config = dict(
    encoder_arch='quartznet',
    model='audio captioner',
    dataset='simulated sounds of rotating machines with and without faults',
    train_examples=39062,
    n_mels=40,
    hop_length=160,
    input='mfcc',
    spec_augment=True,
    win_length=400,
    tokenizer='word',
    vocab_size=51,
    encoder_norm='batchnorm',
    encoder_activation='celu',
    encoder_depths=[5, 5, 5],
    encoder_kernel_size=13,
    encoder_stem='single',
    encoder_widths=[96, 112, 144],
    fusion='cross_attention',
    decoder_width=128,
    decoder_layers=8,
    decoder_norm='layernorm',
    decoder_norm_position='pre',
    decoder_activation='gelu',
    decoder_mlp_ratio=3,
    decoder_head_dim=32,
    decoder_fused_qkv=False,
    decoder_bias='all',
    decoder_qk_norm=True,
    decoder_parallel_block=False,
    decoder_dropout=0.1,
    decoder_inner_norm=False,
    decoder_drop_path=0.1,
    decoder_kv_group_size=2,
    decoder_positions='sincos',
    decoder_cross_attention_every=1,
    decoder_tie_embeddings=False,
    init='kaiming_normal',
    residual_init='none',
    optimizer='muon',
    muon_scale='original',
    learning_rate=0.011,
    momentum=0.95,
    nesterov=True,
    orthogonalizer='polar_express',
    adamw_lr_other_params=0.0018,
    max_steps=7900,
    batch_size=128,
    epochs=25.9,
    lr_schedule='wsd',
    decay_fraction=0.4,
    final_lr_fraction=0,
    warmup_steps=230,
    weight_decay=0.02,
    adamw_weight_decay_other_params=0.05,
)
Rows from block 8 of the audio encoder of a small audio captioner, named by matrix and row number. Rows with one number belong to one channel. Each number is 500 + 40 x the weight over its row's rms, rounded and kept within 0 to 999. All counts start at 0. Numbers have three digits each.
Before each channel's rows are labels from the 100 clips, of 14976, where the channel reaches its highest value: "strongest on" is what is common among them; "loudest" is the band of the loudest frequency at the time of the peak. Only what is clearly more common there than usual is listed. The data: simulated sounds of rotating machines with and without faults.
# convs1: first pointwise conv (encoder.blocks.8.convs.1.weight, 112x112x1), inputs 0-111
# convs3: second pointwise conv (encoder.blocks.8.convs.3.weight, 112x112x1, transposed), outputs 0-111

strongest on: state: faulty; gearbox; grinding; speed flutter
loudest: 500 to 1000 Hz
convs1.83:505517503454425520474486527513513453473514493481504488556476466472480547546521497513491575517495545515490509489434426564524502524533569562438520491478539474506554557467496478580494527486473552404502490453566547470476482572572494387533501499531447463525465523506456462523488518481469497481427407479545435500428500414504511459504516525460
convs3.83:530437452549465526529534536497479442497469480557509485554494398418459526468442465488446458483496499516470456488507402465592428557483567522450419489519510552514522483551496513527496485554500497502603489443500489525534441536521525447501502441475441498473527419530505477473470455452452508493492570455520461503478512527523516450510475525466

strongest on: state: faulty; grinding; gearbox
loudest: 500 to 1000 Hz
convs1.32:439549558517564519531553497490551563522562436528504444569465486485506512503479468499549430495545576506539428499499485445510495536478529544507476501518553520491522498521531553512585537464522514448516475569419539552475474533502583492486484386563449554483490495510472452525505457543523427479487498517498450482539506509420497513485487420473
convs3.32:478490501502529576500421511453521491594460456411478560529564442435558497506464574537559532537549534509465506487497482471487506515492497437538541450458552463466578512540490511528533474449523536485531532569534468457518456496537516522468462564456496523550512561583542558542442479502468499512464525443495510511476476430511484437541521506447

strongest on: state: faulty; gearbox; rattle
loudest: 500 to 1000 Hz
convs1.74:476527418502482425556545523433493556470493496536477486565449603491547534523485513445436475485486467496445627516514442514477456468505544506539524441469475478540432491479531503541496492535494451538561464523455472544522452517494460524508538469482543486449472513542528487484532537537442536516475506547522553519487541441550478446611470505519
convs3.74:528531539525511473481458589419572478445461516542474494497423511488486476424519516496493458524486467505531521500534458524597458533519488472482466412506550509555470497499488459494544518447546514478444476450534470514554483513588562568521593486458499473485524507512545564500464481423498459516460481469536451490432571486582506520502452462502

strongest on: speed: slow; gearbox; imbalance; grinding
loudest: 500 to 1000 Hz
convs1.104:498573427561526467494462508584508509505514532516559479535448452577514482561456481490525530521521465440497440562539468585505485509492458524612517539518477512461508524504411459558496489475525513490487512453505536555518539408561559486492494521614477489481508494473514532461480565487542555487526458425541485531509499493525453472482483550487
convs3.104:492546595498471488496500508528525540461482498466506530499593501474506491520401450481456454492546444557507466471477500496526480513479531507438525538477531467517514503494514503411532512377483582409530461480495513449543495479502464465520480496555459556458488551480397527461463478524488478478480465481460522495524375535502521512509550481573

strongest on: reverberation; text has "room"; text has "reverberant"; gearbox
loudest: 500 to 1000 Hz
convs1.15:426488520469469461488567562502444470495450602550587482548521499521457562494547488483548498509523482457469585460513491574510512514463481491508499473490473519384548481527474477501488491491540552456550515492543511474535494430507516496475604447511533511612519515527423505477536494573461530507493469484574507496483493520500466530458498566517
convs3.15:539477493549504564520535541471438454493489341445500464546459442505494567521459454539471504453515497516570479499565428502442540479533452456474522488536462539558504506483462498494517536533497528551521501520449454520489490493449524487442500515491512484459461466552545490545538482500486491518496517572514522476502619541510511457532469466611

strongest on: state: faulty; gearbox; grinding; squeal
loudest: 500 to 1000 Hz
convs1.40:462480526497632571525503509541456454526474506519514498541520554471545499488469461578482489547487475412492490499562520584426574500573521533455465538472440502584470493508504516506434535475476503423520520474452450500469509504468463467512574452449478530491493492522498511549471497511512526461496496512550504490505504517440557546503535626512
convs3.40:457446550498506478529507504474486540512473547498458530480451411488533475409510485577551479498470543537528479491538497509451473506489525500467511506521483495537514497402488538463575489552523542526498559481440456508451494508557428457543463508545525485523505535483445518547506516530416547473472446417491527475483469480493613560598518573537

strongest on: gearbox; turbine
loudest: 500 to 1000 Hz; 250 to 500 Hz
convs1.6:471474481514478489512524560504459502522599504528490511510424504469472502488532513411501560541463474536450565540489590440513491468473563505537482466446548511461449499469447555542565512545463467470582508515499526504434510478469426561551544483529510508519442498467475513562452448462428532506492461448401521495467518548496505488463457527556
convs3.6:455525558500585521496532488466457500548519540452442429488443552508455432594455498438458421512480405488516511492429514461508489496572511531567539464540512507487551459484500535523514472524531480511461486479528526472478486514422527521483500417508524562527477494411526527503495524501481508529466470564547514469455548538474565451413518502543

strongest on: gearbox; thin (high-pass)
loudest: 500 to 1000 Hz
convs1.106:496443503558491527627517471500393504476510516532483482448507523437492564514498530553451521574471511500465510489441503483510428483478501514500460517555473472568493433522522513493594489513548584493576510549486476573510546505539458535481496485461487533456520549471513532482495394531496561474503461464442485489470460463451455486499571521515
convs3.106:516511488490502459557455593471462470534492519494520487441466466530514481478500520450472534494497493474506513475464472512505506458484493549490513473435455560479501516527443546556487552515551533432452518519526424502497414511515489429529384454524525471448462517476512427475588450460552455469547457456534485463499409540504566544525414520458

strongest on: reverberation; text has "room"; text has "reverberant"; gearbox
loudest: 500 to 1000 Hz
convs1.66:466448472400440525483531470544511521563521473493484458536481492524533548525556541547474478530508508557524492519531601444455564493527520479483509522399515476404481473468503472457495559491497531473537518537472475539443555422496497465484596526471523481480492522442463540544503521410498524496494479547445462562438538421481459493505489489528
convs3.66:491597530403540498528461563518574581487516545484487535516537505543516450519544578455491501504496501537532506476543506435524492435529504484551461514414522488432531490465536533448494471461528474456477513515532532493444490539485406507552522491382527490556489499505561459474491519460548552517449507541466459487548506517540524523461523469424

strongest on: speed: slow; gearbox; thin (high-pass)
loudest: 500 to 1000 Hz
convs1.61:438458399483472514486437531491540569551495482508581530479436491488474495541465504517520517492440494445552477508495476457454472464499513452511547488499538540512609492462487520498524548552519523604511596524467504531433470463513513491473504475514510455477501531418534481476508542521494597569468476542521529516554485583513557539524459518451
convs3.61:432519546616453508461417520528458463515448518481444525489509464466488534530528490431483514490544460479539493461487477513453541587447562507488458461522515464482558487519519532510486453524466565512532560544523453459440525460509460490477488534452537499440529583506470447508547495527497468527402529471460533470469549574551553516552498440505

strongest on: state: faulty; gearbox; grinding; rattle
loudest: 500 to 1000 Hz
convs1.90:480427509526425441561501492556468462498480531496438436529489511502471479523462455504499612469509572496507479521441517530437511542518420460527499515546502519576406488501488506492513466541432518467524434455487530491469478537518539443513472503466520516565523522436587507443469449538447517433489500536572533501568457513509485521567504513534
convs3.90:502446524495457506466526473523526525412497536561479472425478516545428429459539454521501493492578444487468479442475547463520496505432509549494529374525555504561431489464463502498492489480587464499593476522393459452496577481481546495461476440546492527470533497525497542473487504521511525530495486459527466464507525467498547501500558507540

strongest on: speed: fast; gearbox; turbine
loudest: 500 to 1000 Hz
convs1.78:484427548552507461433516486479428567504532543509481492537520515408472574509536465461480502538479529571543566564483568523521502454511517464436570460508447402488471523485521590542491503533468505455533507513501529516466531488452549463465499542543502486557508530596445545508488478556552487503498473450532594554501515493485512528511485463492
convs3.78:452485568503474563537470412485431568499507495531545499487485524386602558545433533527494492453474534518473525555491462432435447493515518510509548594529467534468499514489463474461527491580469549538490463489494544458549462509476514411469482500536485480480524514599529512492482514457565488516475483474483482512510501522501586493522557496520

strongest on: reverberation; text has "room"; text has "reverberant"; gearbox
loudest: 500 to 1000 Hz
convs1.64:489517482479514544501539483528508495488553516449540408509480494529454496519494509517439500495507524539504568464504482470525510480512432486516478541465561507534504485528543447507522477432468542558483455519474586429558540443454515557428476443479493452408535498546482483458514416440530482456535440520478440575510485528508501503477529642531
convs3.64:559517496495585523548524519604533502507540516470460548514489557522521516521555470436489463478450557483516618497481547468542470523468521541541469529504578442583460521514502537534473507492581482552430495513524486490466496472492576440455472457514487468486436419529470499578513513534534494479499491475473468450482424518518521479501440437493

strongest on: state: faulty; gearbox; grinding; rattle
loudest: 500 to 1000 Hz
convs1.82:403472427529543474481464529461520600517518493489457503584575473509506524539542497585497504557492544464549444461512503517434498437472521571544483524514462484551459452518469473520473528541520531503440488549508505467466488531452482516517550484548520512579434460568437465434420506538518539541509524491526504498423501464513472447493505447494
convs3.82:483503506499584426514536506536513501494507535474510497573564522496539552488490544460550476429482463507466528522528564527502507574499456493543514505494554495545429468530448495518448572579489473423558511486421476561514550483569580503533496510517488484459451512571507512458510544508528553534507492519528527515397497493473471488497440518614

strongest on: state: faulty; gearbox; rattle; grinding
loudest: 500 to 1000 Hz
convs1.71:504486525476483479500553468533568584502551532468553472508454484511511468521484464402540438511505470559518416605539531511449496530452481507503471482426456516529479470449482479455523490422504536490604477476505458414514534483514520487471533550485506501464545442461519507516476519456504549405507567466533472454443537479478485497473440438500
convs3.71:514433514487507534537508520628491510459415509495441505498507478445530451507538524567523505552542555531493478537465535539561420604531490514515546510504431564531430547498471510533522511481546481524435526415517499519535510464517476524480493499520495541526452413561492497530434512453478468545463467472455540488529464502464492435507567472524

strongest on: speed: slow; reverberation; text has "room"; gearbox
loudest: 500 to 1000 Hz
convs1.101:387488566520438600474434543443462500557576558540524484474516546542515445552458464510454528508486519510547539501553520509489481437525490452481475479486536517458527456498482465497504487511498524527473455471510482428446561548503534533440559514495555454514453488495489449485489527489511454501538462506430563533561564442528457462459454565474
convs3.101:525534513531483484463555501514478506536495569539470506538460504466455498488485470521470487481499501551433465481532494501488470513504599495447499526473437578485544449536454503441515474477513537495525430484479533536592488416466480475514430502536522486633465460605490462443426525518457508446500529520536450529447480497562466502442436492520